config.yaml
train_examples: 72500
init: "torch_default"
cautious_weight_decay: true
lr_schedule: "step"
warmup_steps: 1650
Rows from block 4 of a small image denoising model, named by matrix and row number. Rows with one number belong to one channel. Each number is 500 + 50 x the weight over its row's rms, rounded and kept within 0 to 999. All counts start at 0. Numbers have three digits each. After the name is the row's rms in percent of the matrix's.
After each channel's rows are labels from the 100 images, of 14848, where the channel reaches its highest value: "lies over" is the class under the peak. Only what is clearly more common there than usual is listed. The data: drawn branching plants.
# convs0: first 3x3 conv (model.mid.0.convs.0.weight, 192x192x3x3, each kernel summed), inputs 96-191
# convs1: second 3x3 conv (model.mid.0.convs.1.weight, 192x192x3x3, transposed, each kernel summed), outputs 96-191

convs0.88 101:476477418472515407539502444497533450486537530479451497430487503524503516489556447435437509354464413446411389538543471510469481495566485520435470538539466543479596509584480411587466523546502462504506427457461555535509438473481430504504531522493480414407536584575501603581457567508513470549
convs1.88 084:571530517576462609413511481535537596519478442490588529585519534571532544497425447575606483497513504491505588432441577515562542469499463517503453521482476519619407473490503431442507511482482429569537379423462439473447535478478514408502463513459538542547505437395467429521488500486427451393
lies over: sky

convs0.54 102:504591514462475549511453496558672467406402471504434516489478551498377431451518508506540532513483575495528503473532561465551433498515477488513544456521487420520533534550477403451483485434534521497415529482497573442531548451430462479532447468529529485575475476473514410433503382487467487505
convs1.54 101:443447495529519497559558480529486531551471516552564504465475528478484466502518490450445516454537492549511455519468381589448592539526580504522432522537481492471514538509488496531491564500502449530429518538532446545471421509519502440513449405444430479442544670478547531537572609512472569558
lies over: wood

convs0.95 174:519358542492453419436505511494530445493501556523529340514480493343598554457495551584576520467491537483571489491503526515449493542506498468531500502450554480215481521503591583474515466474502339505518507470458534492543566457484499513426553492499536518505473489520515496478501330517496499501
convs1.95 162:443533450418502478559466493442543477515409457545516492406520510557403494499476486516415467538540486544519520568522523544453525445477528513539518466558483537569491471498442349524581525432457492544527485522564453435426435478451493510430442491458386450518553486427441510500334539519395535525
lies over: wood

convs0.163 109:415575352500485570388515488443409441525483523467500592509554541476464418528497464460429491565487485596533518488447495541512488498523536506464441457504431477528482523444499459414440488456534603530517568437493470485520450487493479398489458383421439479473513546447440472492512568413494554489
convs1.163 101:524463485477559470564530567531584554460446465513460471429456453614542467499532487496516477458395500465495529561523464515449462507519506494477518487497566491516533458590573458566511515513465462545470436553509566490429498446534524558520534581548533511491559418431592478468585493634463505461
lies over: foliage

convs0.32 101:509494534443575480376584447583468601434479447446566482489511512497520450595498472560462513430534509443484493409522445452553467458433469505468404439562563566495479466549558506506451505486499465448510523558579468441451447381551472372522420419527506569514428502527450430451484524430439500594
convs1.32 100:588480575558531547516439508540554513556431435468564503498448458511462476454524551444587552532416531430471538525434403531545513557439489524504532585453379401570534525484457519497560520463384463472447513560429505527502509546506524513463576507458546476553460464494378487449459546563459501427
lies over: wood

convs0.161 095:406431424535502581446438495416558537473462554487530532538353451488465427476501463529512502538489472426496408421390522479424466468464666441548477488544505471510495467428501541503519520554509535509551474434504587519434489464521434470573491439524461506472487452493471499476453540492480483424
convs1.161 070:463495453487517603547588548474390481433540436568485587472637469489534554536560501498475474445490495643437488542559585552549490484572523501499480571515551529456410508501538453506459434490464540502464483510516587472463465501470496515468609493476520522520460453522529443486512496543455538567
lies over: sky

convs0.149 092:502497515444590544492618415511433523417503491524469489509514449505495604521530526482514540511458511608565478509502457486402442441486570605483455507500513531538467591568476481523421384592540492470393493421487458396501542480502460451466580499443462481475494446437491493440530419459468483363
convs1.149 087:524576601598557573516464531400528545604395496472553518471407557509450446558482479495466453475518492464448451453444477555483535505442508439472411393519482467403480481516491491430538571409465479416429442505499474519483494488517568522501404518606446526502465494457492433465347457502367443457
lies over: wood

convs0.186 102:513497468477462506474487527569572528316353412419373423331462490451436361459497426569489487553452513479522455539346499465461529482505426521433497477514504501475530454580527544501588542505473524536448554530515494604540488531526499508426533498518507452516484444478559433480545476509464467466
convs1.186 140:476504460475576484535461428423464477579567473473540557520487760496520485531529536501471542523523570540483501428553480451478423486508536528510498495518465485525509584501581497518444390481488510471493527494567582408506536490457505482428480511589501577533485520491467535530488517490530433550
lies over: sky

convs0.90 124:438486535495564476530508517547597492585514557489406555407504586519502466501525438526448384532542468499518511424605525496514501487633384508542558502521480499513488607535489480481520471450551511537447477486450537467489483532525539546411496483491543452417518538476528500534487561470515488521
convs1.90 101:514560442509399549454605522452521549385487465501596409524427442470536483461421563507476492447518490483460499570472484521551562539438416453466480444473586499476478465554458439400392606552491546557593498507542492522514477470459489511519465465482389486509481533499481526600552458557483494461
lies over: sky

convs0.111 108:529542477500540599544523592551587508535538539530500497543465486510460380497511485465399486415553515439434556455440408535512491469432528491491570564477473533518502572481468492481486531450508487407498514443461477506516480486527482565531519539500473429497406585472478368424534507469536505421
convs1.111 102:446478508481497464494533514513452469492544452395462461534552514429515468483615571531481508502517480538528402531531463466424482614537545459559537466495459518482392425494478500480530468567554501548484529597426508518515455460473503481474485365510443496453529480451669503541737528477533469520
lies over: foliage

convs0.17 210:470442451501464482526527470502516376519516493527489497532477491518508517477612505472455471484626508506425391505520480476518474434533499518557480503455440490622494461489408366508480525605520515524454478463627581526486440482549505487454512475415483548550465441449457477478449483409447455429
convs1.17 103:534518549578565524536569551488553547490448492410536488523565561564471447496446545434462463498239450476462545499557488434529444479484512463494516596610517537588513440562544478470493448415507481433553455521400486416474482454555487557505468495481539495476542535437655452456529461567451501502
lies over: foliage

convs0.80 099:539415408470515528501478482529478531490514515454470478445537531459492588475484417570555498442490426513551472517574483493499543416528565597478394476425515482369526457492431521501465470511460477540591451504509488604518485506526451480455538558452546555487511566560513510530479526572527429471
convs1.80 102:516584526614470522462510498468515516498429475510502544592451441515550559559513445466542488411516492446393571458574527483564495502454424507466456550513525466565577537474515449537476535426538455508513546384532451479502485426483488500591507527553440459536435487422497518446477585438492430405
lies over: sky

convs0.121 092:488424480477511562516532502487479509487502509476474537454518480488523467554534442435543505560528496528519484419524463545456521454531505547499509536439469523539490489453502449547515514485487490504496480471508520482473457517533480489532480539447464364576501558521514519501528572508467541524
convs1.121 088:466483530445497509472526491518574558525514432487567468470406536486450509512548465558433509453467502477518457522519500502507521530486485463499506482578542465485502519595566573544440553489495524421481506519476531507534516443532484521533543543561541534467463426499480492441504487496508505483
lies over: foliage

convs0.182 091:510394496471468422559503515476474444506517494543538471525541481498447525457490467496486477471445477446528480511476516513518495433494485459556550460519472458583552343509516455535375443498443467531494474468519563547484547480499450527472518495492527570532573565566513593630417572540546495579
convs1.182 128:550529563537563545487450499602512569530531539493504546526481438494469495647456505544606564562663669507586548502492497487434434554551508507530455521489470517395461645484538502421606480453610454542466458519553431449547483536423547468463482528504472578506448451513467438550528530417479479502
lies over: sky

convs0.63 079:568525453486548478590431484518383492557504552554585528454568420546535521545563537529450540445511427484460461507533508476488488518539608557436544396484464541526505443459504467495345527519518513550593534535466416607474477545510559488495548537502525566419428520460481376460490432481509463467
convs1.63 079:444491467543526499481527567522463443489524345487509434517425439506562548560513460523548529571509527487522510523526505549464474479466521463510442647485480461463494517511475563519557543514558530478451473502414464452498507479441462552426514496440393462598527418529473504529445534512529512515
lies over: foliage

convs0.155 102:471455527507458439523501523546547436480547529507557535532443441536483507381444513479540520482380451464519429509448456527468469498556492526554470506576525496630510513500567523504540476432416514530522480489435560493457495470421461478467506486453513539509580534517461574583381599476529523592
convs1.155 129:471547475603545524477525522478510488589446498571489460471503551479403634641464441536513538504677534583502530477476534443434485514458475490410508478468584459411440510503537491469414507436609363545492517473571453497533483470429476493493513494483488488467469535636568477410455507551500445501
lies over: wood

convs0.133 096:285455440396452432465528532497513533546540496460502463485470470533552578461607539519492532371502490434576416517440500447483487505564503525492507539482534401481534498493591505478434453436455480505537461422506606455533439454520439506466490532424487461512521531449455501535498389511415532477
convs1.133 111:458509448496460529505465524479491464463402416603465468472516537456577493457496479556593546484491529505488546512538471516488554513475537420454502500521594520596447513569553469554460510521540483508391503524474544539523524513473496436458402496440499550581491459507449565425537534434459454492
lies over: sky

convs0.72 119:544463562516511384561558457487478463478394474572526502507468523501420519518443511514559401524500467539498474527546576578494400511500542479471473432506536432441521546515585590511497505465477451549500491542536514569496399634519583407486475441462511497513546560539533519520458453512444514505
convs1.72 111:447478532517540455492464457498504436504639471469418502475536472561518317584521506534442521453515499484546496487520425462438528566485485520566494557523436496552474519492451409547484482459526488420432510452501510498444486470456431531613475413630473466483524504375435469541570538375596495501
lies over: wood

convs0.19 076:549525539506460545445439444507451555435547496486462407538523478508466365479446474487528578505413515532462455555408599481521498515444558620496456545509613519437482480491495536546476459414441436541548548480557483553429445542501432480466506525472505574488522498503571495516532543575511370487
convs1.19 090:471502482535545564466508450472523458571342493543480581447437527500521620506471531522580547574553560561557545434538516520448516452530476446461502415491533501518644545515571523403594509537518602519544494504500509477563592551478542453465445478536507529518455473513459551450498441481514611480
lies over: sky

convs0.131 107:425585604471516544524611499531503548505462504416471546513552522497539434458484535461473499429494536530445510535551469434501430531454563594470455520508544500499483519570496473465470521515447488448332531477524513458505460498548586578568546588502441517522497491527475469522512456457504423576
convs1.131 100:513454452484449483507461466522606548536528478534560466469424473562404546497473439588536451558494540479499556486460483478498488511543470391461507476510466426598525517500533545452543490509619476533542444433495411474475541510415457516441440483551470538458612512480644489561585521577538515504
lies over: foliage

convs0.112 139:531598595573616630546625660521552590545531435538499514563529489505459507362489578524447504453484498522506568483543515504471446485474511500496519495468517470485442520547543457511462447506493482442492480474497500509503455431492498495523487495433514456435470405409409448391405418386399403372
convs1.112 106:456469432462394491501517559428467506549383528519583468347502549538482436394508442405511427501513463477440445542414355469471481466508503509471585457463424418505559548482483501503501516506548464538527527506501559498524495524498500512496408466509474525509518551640500465490377431596487505564
lies over: foliage

convs0.141 094:473449518566484434513484399551491490542484454425518468492428393531490544485529554508522576598501536515519478509471546503473460556557536472623600490558511413352492536443458517417564546526458519480557481545553490532497511521466489522529513489495570467564452467516513513428537424541454449576
convs1.141 080:402483471521430498525485491417505533452519487558465449542436486473553551513482425580530436414629524555467469512503507531477550449509497468411412424411456453555499507461570471541412457530540528468482647515591492551478554469491423476390501481509414552524495488463474455474433452392565488448
lies over: wood